config = dict(
    dataset='Morse code for random letters and digits, with fading, noise and interfering tones',
    train_examples=26041,
    n_mels=64,
    hop_length=160,
    win_length=400,
    norm='layernorm',
    qk_norm=False,
    kv_group_size=2,
    patch_size=[4, 4],
    shampoo_beta=0.95,
    precondition_frequency=20,
    max_precond_dim=1536,
    one_sided=False,
    max_steps=6200,
    epochs=30.5,
)
Rows from block 9, named by matrix and row number. Rows with one number belong to one neuron. Each number is 500 + 25 x the weight over its row's rms, rounded and kept within 0 to 999. All counts start at 0. Numbers have three digits each. After the name is the row's rms in percent of the matrix's.
# fc1: MLP up (model.blocks.9.mlp.fc1.weight, 960x160), inputs 0-159
# fc2: MLP down (model.blocks.9.mlp.fc2.weight, 160x960, transposed), outputs 0-159
fc1.124 088:501472511479484470557518463525423439514530518532509526461503483528512499476541459505547533533534498497510490514511498476509486480456473522482493516489549478505488495482528512495521487485546483507450481464515473509502474512515486493523540490497459521531518461535511516498500522513503461467490509533500538511476535532513506520465486476480508495509502498495467509505495506457454462511501466499493460504527488527493542491501459517511518482475488471554510533458506507526501475506513470
fc1.125 084:494514491543499488495466472520564441502463473520529497500519476475489531509482463544475490498479505497478541512494501489502525454493489501522492487516472455525447476526499491529501501498536514512482513508480462500515526462485516492499500489480525521458457546469471492466526450459503510487482497497470437469502517468511504549493464526503501473513508462524479483499472506518515509446490493529456492505481469532546518505486486492479472467471523490428498485476498476496476498516505492
fc1.126 097:493475524464482554547493528503474498540568515522506492481499499512542464490499513541527478497491503529512489561484508497486447536482495506495504501494505502538534480519498468483526472544457543513496492513516512497474525479456517504471519469519458527555529502555464490515511500523464554536485509490537517490522538523502505496534478463517493474508491465477459469502508503496512505486518500547543498501503522535501500472466514516507519528502507510514525517530454486504513468504495538
fc1.127 088:482496469498479473500525502479501507497514516464494477518483482539556483506527453466533505498468495514554516531543484547506521477506500473512501489529518501539499533508488494502534467478499503447535480496478490522526469479517528456481521490475497494490529475525472481497524532479516502446497477507498527489493544533452430523510520525474486529527520507475520534498504498487510504553480528506483537455541443487489468506500498513473480551516526475503480534492511492527531488485460502
fc1.128 093:493477521459496481524537541531514548495487443508487471504483542503522506546485511478474510458531519509543481496524524560514498457499506494500504494516514535503504491527511536497499520500515548509536507541524494519529498517449481567489486486480525517501488478500541485499492511498533509521514499516481538514502512530497498513512499527507484438503521507540508525522513490461515470508484468446484505493504501543533496487495508525506519491515482474526535514445579513511557472491511518
fc1.129 092:503476481465527462529513496469495542520519481540476544474446508495488493486512508535561503468512483481488452534469488520515508527504474504526512495504484515521470473481563517548482513475483478453499490472514484455475472539531507499532497488462483513513462505485511488513513473528517504541488524527484530521480543525527529468521490485476499488500485525491476477511458487481528502534511483480531489518502501495508469501564470497528479500525501491529519468474485481529525461549545474
fc1.130 090:516490506512480504508487455526489521504506503509573502495525540481528516492523519554472510466455501484495475530497502490527468498533528473506486469493504517483532498515529485529447488496482524497497516529442520466482484452494504476476467497515523491481499548459466491497505468501505516482518505517471534534481523535475497468529453533462487476472478505509533525533534512495475527515486494508524501524496520489500555521449499454563507509443510475532489506510467521485515485532481504
fc1.131 117:462507510464533475514499529541521519531499482491464510486461538502507485480515500509516470530479472521482471496520501498506524518503485515521534471553512548496543463527493495505490520483543571507501501492506433518516494488522482529527511489488513463470502496456527498523548522512523496501500514479500482491495502483515504510505496431496492520488458476545579497510524522483486518550524487505545492499483567513479511538494480482488476463516495507493498494531493539542521532493481495
fc1.132 111:473463505477513513517500481545468515524454480492510504518504501481500512519472488480476549503517533471526495546473515509479497518477502545469490492496510502506479462524474510503508502516476530514457449498435519477439502530513483462499529530457491527511503459489488455511461500529530512453464444473461498485526497535525498467488499491521464547466508516464495510474460478531491542543491467507493511465494489489514478522503511510498489462526500488466478486509480490492469456469503509
fc1.133 089:483500404534536519492524501517479459493534460458483483526465522531510482500495516471484504505477499510507510494455511508497496523519507522490530491479450530465542511498546481505488493502534501492482511481476500502528502523510494497482494497505517534511515523508489493487477494504531517460488511476470522482537504428466491512533491477510518492493490547493466516485521493456512524506490468523540537512474445521502507509506517530555498482474507484474527546504527473499439492558501455
fc1.134 088:488502523495498416493476545520499525523484490524483508497501499485550469491516481461560488564473477489481492482497524465491505494480506482500531514519494503488458489484537513471504539509512519491462457564514523504540481486480509532528517504491497510520538497508501491472463489494537504492495513510521520500511539483471490482486491499460526518475497505562493496543503491481518505481459488486519471555489527509467489485454487464502507501491545529530440498472528527506483460462513525
fc1.135 102:529503497455522481453489462523513482490522481474539506505478523530540534514485529524470500483461474528485565502503481503438488502497528500477525517483510487507520480491502513474510508513476513469530483530515473467491505522514509455511472493494528493497499482530477482479513484492494517454473487500485501502495565530500484546504521479484518523497484554460513479510468577478496491526479514516492487437524503531467542505534470487479544509540459512434506521500514503508511492505498475
fc1.136 102:519468501475512478440536527517513477509508479529502474473478499494491530509502546488508508530490520509482502563509463517471476491511504491514521501518510468464503521522485504497492530486511522500520501458482476474530482498445524522573520518510509482517492469438517491499499495498505476485512452484503566528459537520495486545482532485482470489452527492522517531472473497447508518488508479525522531508531478512490483523498467507496529483538507545524488553508503524516509518506558529
fc1.137 081:514517496469518521460511489470520520485505511515547457472505521480478491497498541476508486544461526518520511474499496442498484479523482519494453482518494475516533458508532519528437516517528498528478519501511528456441485477551512504500530521510471531501545477505483505467469504458499530452480492549515476512536479521523531514546488526488489512475514513504507521504473501534442533537494505497486490461506505516471472502486488479502466546510494499490538469534519489520524512532479514
fc1.138 084:484539498484507529442480466499505468461474465498510493518473523453490522468504501537475487497493505505511447534492492461493492526503563514500513530506510526497502517480556520473489530520493491508495499496536521481505476499488503479472529517460486485497493468493499501479476534450509498498509496463496516532555489514487515547488491458495532460451497492477505522498465518466457488478555498491532489454455514508493523541482498515520506468493467478546457441517485502474469522515522497
fc1.139 094:488510500504499462540494517530501476534506464486460489471506540528488493440536479535527568548524543492479514522523501483490498484475474519541536490523495492515478493455536496462484514491497497467481449504510495462484458523526520465498508500490468492520490516526466506483523508497544500507520497488464482475524514485502496445500532487499495510500502497470521477487491517499493503513530457562557533482509488492490520492475518503475433527503511503531501551526485480490482482532446493
fc1.140 109:561487493487483550488553525531507497485495523501507488489460488529506449504487477513514512475483518546509484454489487552541516530530509515524488488500512526514478512538493507510502495481519548494456477508483515481495505512515468468537515471515480474492494490482521473531465493486555504498472525521500525490462474480524525465517506514467553518507471461553430523533475470518533527518491495488486475495483504501518492465458492531497486486476497502516507520441546507511519526491472468
fc1.141 100:518469476461512493471488541522525530495459491530492497475511478486466480478487465485507526499508491479519522489436491498482529503482533499516488498502531530482523451448489506519476465519536508486499516498490486543502472516459516506470481482512511529494474492482493501515505529499504462488472500475479534496488473501511467501508521582491478498448458478447530521517478513496476516517455503488483502420505461519545478485502540469502477497533549501500475465495549512500489488504524532
fc1.142 170:440503482502513502522458553491461535502568492519500492487491479489489476540523482458467448473475479481495495516495485476508499498480510517463466534524448497459500495513474503493459524509558519501470516539484502498494524531523491491479546514506521489474461499487494505529497493515511462468534532497518491521498472515468507538516548565519500535492494527487476498495539524512492461503519499526546483496534493541472523460444521516504479504532512513474496479484482512483487495526522498
fc1.143 096:489469539444469429447511520500454503524528518519517501500494498543470480470481497518570479488499428536480531510494498447488506496462497499536532475527537504469486512511500487479498472520464534474508499483555477492521485546522525492494519515446521478489525514501502488489499484512547475509521496470523516487501515490515483488484529494548486500500494480491517487531479515478479454496525467499466497579504470471511484506503502506476508483515520528513474484485505510512477488491510518
fc2.124 098:480506485478504509455511522474522531485461483466513490534545501476501495518478515482484492479539518518521516462525483464446499545549527469505515480470467510489521527525461514499472514507471532480533544493453491507494509464515522475472472560505520484488495521478486503517513466501477513551530500524528491503537492474491468521460523510508502506481508543506536499487478456536508527494533515516497516465499548473501467457493548494494504535517473492465518486500501505547504536474547525
fc2.125 089:516483461460511521489545517529461537518485522480492503481471524501499465525483512495526518495503487490523483492486461483513477517485486499524467515481513521446515522482489493483482467468489478501479504534488526495447513518488463517494478468513506484498522495529532483538488571535487498525465479490505508573485478549460521469484496474516485519517447471484490502505504469496511494525500512442528483471469531458460487510518481501533524499546521512562477507493481562514500517503474497
fc2.126 092:538517497474512482454486461513469510508450455505506503520504506492499517494506499495485500507519503468505466468550488526546524493529512467529496470509512529499515542491485501515495550488556460483500501543517504518526485528529466476545500520518544501457509492434522510472523471509517468465494521501499456531493478473495510487456527520477485518539499538534526472534501491494499512489503524508504533519548501531501513494543507503532489484510469517519471509459565551521469511511487500
fc2.127 080:528471473517522540485474510528542484472527474537543480464500499440435516499482524513472530474481472484467476492485491457525501493487478501517474501493520515466528498481518555479512500516502508509466473489500506493479528511486481471538502515515491529528450495487526501503512492529470536550492517495513475457513522480538527454525484489490502496469501471520464506517522540461487500474544497508518505506481500540522527504555492523543511499552493510513490463524514501462519535463543508
fc2.128 083:496504486540532508496525479467482478487526542500511523518531472471477486507512464500505537513498509474457510499469487451508482521479517491516507521480486498505480502512508488544529442513491458506456507476495538537463509485526481469479506529512497495499513529505439510516495531509514503484477489537542438512483508457531510503473517527518501582510479499461505520506512540560488553504538511534510512535504495476492525525524501477485477514485514532482500497548453485536469514527503490
fc2.129 100:464503497543488499486483504533504482487491522491505443524511493474506472485494496468488514511507527519534565475545504503499491485501498504487486521490540494494535520528441513446526465534566528524510498496471505564503510479522494512458517504491553481526495520523489535494513518450464508457508479478505466486524450496479497501523498533495534506504492499500505528469533507504473488516461508525481535471497499533489529535447537486480531508484500494461473540498527491469491540458506503
fc2.130 095:517480500509530502527479536464502496513480473491490502498490487484484456512476513493514534519484530501531503456503522462477487477509535516499549511531519475504492506477506496528482524483500500529511468540515481495530488482503458493506586501484519493547501454503509490539470473478503458513463517497457480467535471499504556484508488472499533535539520520491471490522498502523483509508552538528455487536556526509532504547515502547454499468491508534513531491461507480507504503491506538
fc2.131 108:470468490518540479527514457512493484500447503503462494502506477427509489466460483515492483493493534527523550497510483496494478504498489488462484493489502437495479496500550502501522532486484482504528472463502528477490493514489495493462481502489476531474441439486523491507457433514519506457476509516489511509509462483479491523508500537468523458519525523504518471516526450488471461512489538515522518514497509513505483477476466479538507541475489464500466513478500491535491502546528497
fc2.132 121:488558528493501481489520493510513498504508507498536508458486491523516508487478522512479473483485457527466494469530476485508460524569490468539549541483492491501504543466542464472496468501499481481467500502569489525534500438502519527494468505529509480485501519517503530469512459488528508503509520540524483489462527450514530471514493518484508445523500495530481474542527495510505477521517495515462505503504492521533489481470494546473481510505491463517512514511515523501527570523507488
fc2.133 103:513486598485457522504495482501486502464488510526489472505527485484508520496512469542511496470499539487490486474574513524508499472532503483475454481506511496499504504503475476498518513499483512499520515480524497499494488483510529518501483490492533503489459495502523494495507506500460465518509455501532479526455453531524511468506489538480482511508503500539562475527476473549489491499548527503471483461530533508488516502514500502467522496533490534484505430512518535530569517459493514
fc2.134 085:548493495497477543503515494515519492485531505500520473494521494480447482494526510538485502457542510495503512536534474538522496525493483494519471491505496505504522494503458497495512463519447474508536506450466484520484527504520517469477509492507486476502489511495469499488555509492519492525522522517524472499483429495487477517542511523530480489516487518496471510470449535524467505494538508533458496484503510497543549490542500509491497483503456497469514486559505490534507561579476494
fc2.135 089:473520466518500508509540508486473481541499488482476476492480478498508514472473478482517502546489532479486453502498512525519456510476482504510519506478470509519515481501479462497494525485530539495440474514485517543552514453453511522494543521519537498462513512464504511541504483474523482544507511520457491511472475518495528453515465517497505499542505489512471476480521449503510532508490474496491496529502554460527473476468494537530495466457534474534494509557486477541516512514486503
fc2.136 098:515477490558518489473487465499475513500482463497488477466508528497524479492475487515479490462491524539495551547499529533513549499437488511479467493500515510475513513517512502484496503515528468487522517540445509516489497527466466527537520482472534463514562479520490456501519545495483506525521500476483511511511512526477492500498508523520552543532489455506508470539473511522483516496471512502507555492522536501497498519503476464509510534472569462499456502513516498502480493533483494
fc2.137 086:439501507499491494506511516488515474473476487478500544521531462507520499502502471528504515441545453478490460542516501485537524516464501486499523517495484521481528520498496489521574490501483496507541467472519473535551494554499503495511482472522531484510449492511519500501538513541530466512518491465514500458455524507500469531512490479497533484485445547540486479531508511462517503445542493513482489507495508537529503440500517502462509484502493489502484521500484500483478479478505504
fc2.138 090:536467515494489493541512507464509538523510530508497490496487481527531509507491502465542456485509481479509545497506508506506468473471485504498483476504460470504487497498473493546514508468498518512497485488475473514521543467536487527513449502534514522482500466523527495529543464511510495500492489510506501480429517486513479453526483525507450553560538518515482492493526491522528491538424474533457496538502494492532507464533526493493500557483521539460514529498485480498501500510494497
fc2.139 093:521471485498513499439524497482516499487479522490503504533488516500510490521480514517500486499501448542527504458491491534494526531513541463441459522519510515507543515526466542552540478492483509502525543533499478476492512480482506520537492491484534509523494466468543476501493501524468450504490515513531506511501515519468486524453446484520502495505487505517500516516510483516530486515484519475474520537504525467494456472520435489464570478513522479472481483506505511517545524464524514
fc2.140 104:455504510490484485509475483474534481511497499502486537531480510542491479507533477501509535498518502471481512518465494457470474498527449503486491511480482500516499488493503503506537498476502461545507533484530496470478518502487523503522430504482541499511494494523487544439494495482474480478529516491507506459532544543513492506467498494501488503516498505467501525424549519536492512441525443520491530532533517493500493470492533462482491523454523453443485504481512492498479469503493524
fc2.141 102:464507517517497493469528468538497497512509499445526488528495510503476500542484505507482481478503454498457488502543530494500491483506447466477499526473480476533474488513496514481540457429460490531478481489549508447488504495551499516527497536489470476510571491517519500488480516544502541480510482495528477507485528519489485491479464445517519525511518488517496485475532445481508477510522498507495491559481525490482502517483470537532498475483478491479513516523478509471531482462515484
fc2.142 115:492528470516504495491475481515471488503471523497477486486503513505568550510502510491520521499504513523530562493469462503541510488453503510497473496539449535490462505519521505508508491539495494460479524509455527498500521469496488495555508512481503519529489455513516490486450505525538515527522468510479489500506492506524502513480521491520498502477474507525511486507551528481503473493495506509474520435437478499525505485492481491520547562471505467500467587526519513476526511507500515
fc2.143 090:490500473511517544537468502513524493455511511487478480493508521479522506510501466458471546530466565492504456492514510523493495509519509502511501530494477489539497510450506527512501519481495445482476472487491507473500505457474508486481510502555439491500501474538516517470476522523462545495505504533479515472540521517496513498532450499462534485470526526504484519424538500511467507492477554505544485470509542538506510502486534493538493508497479459506519502498494495497525540511484504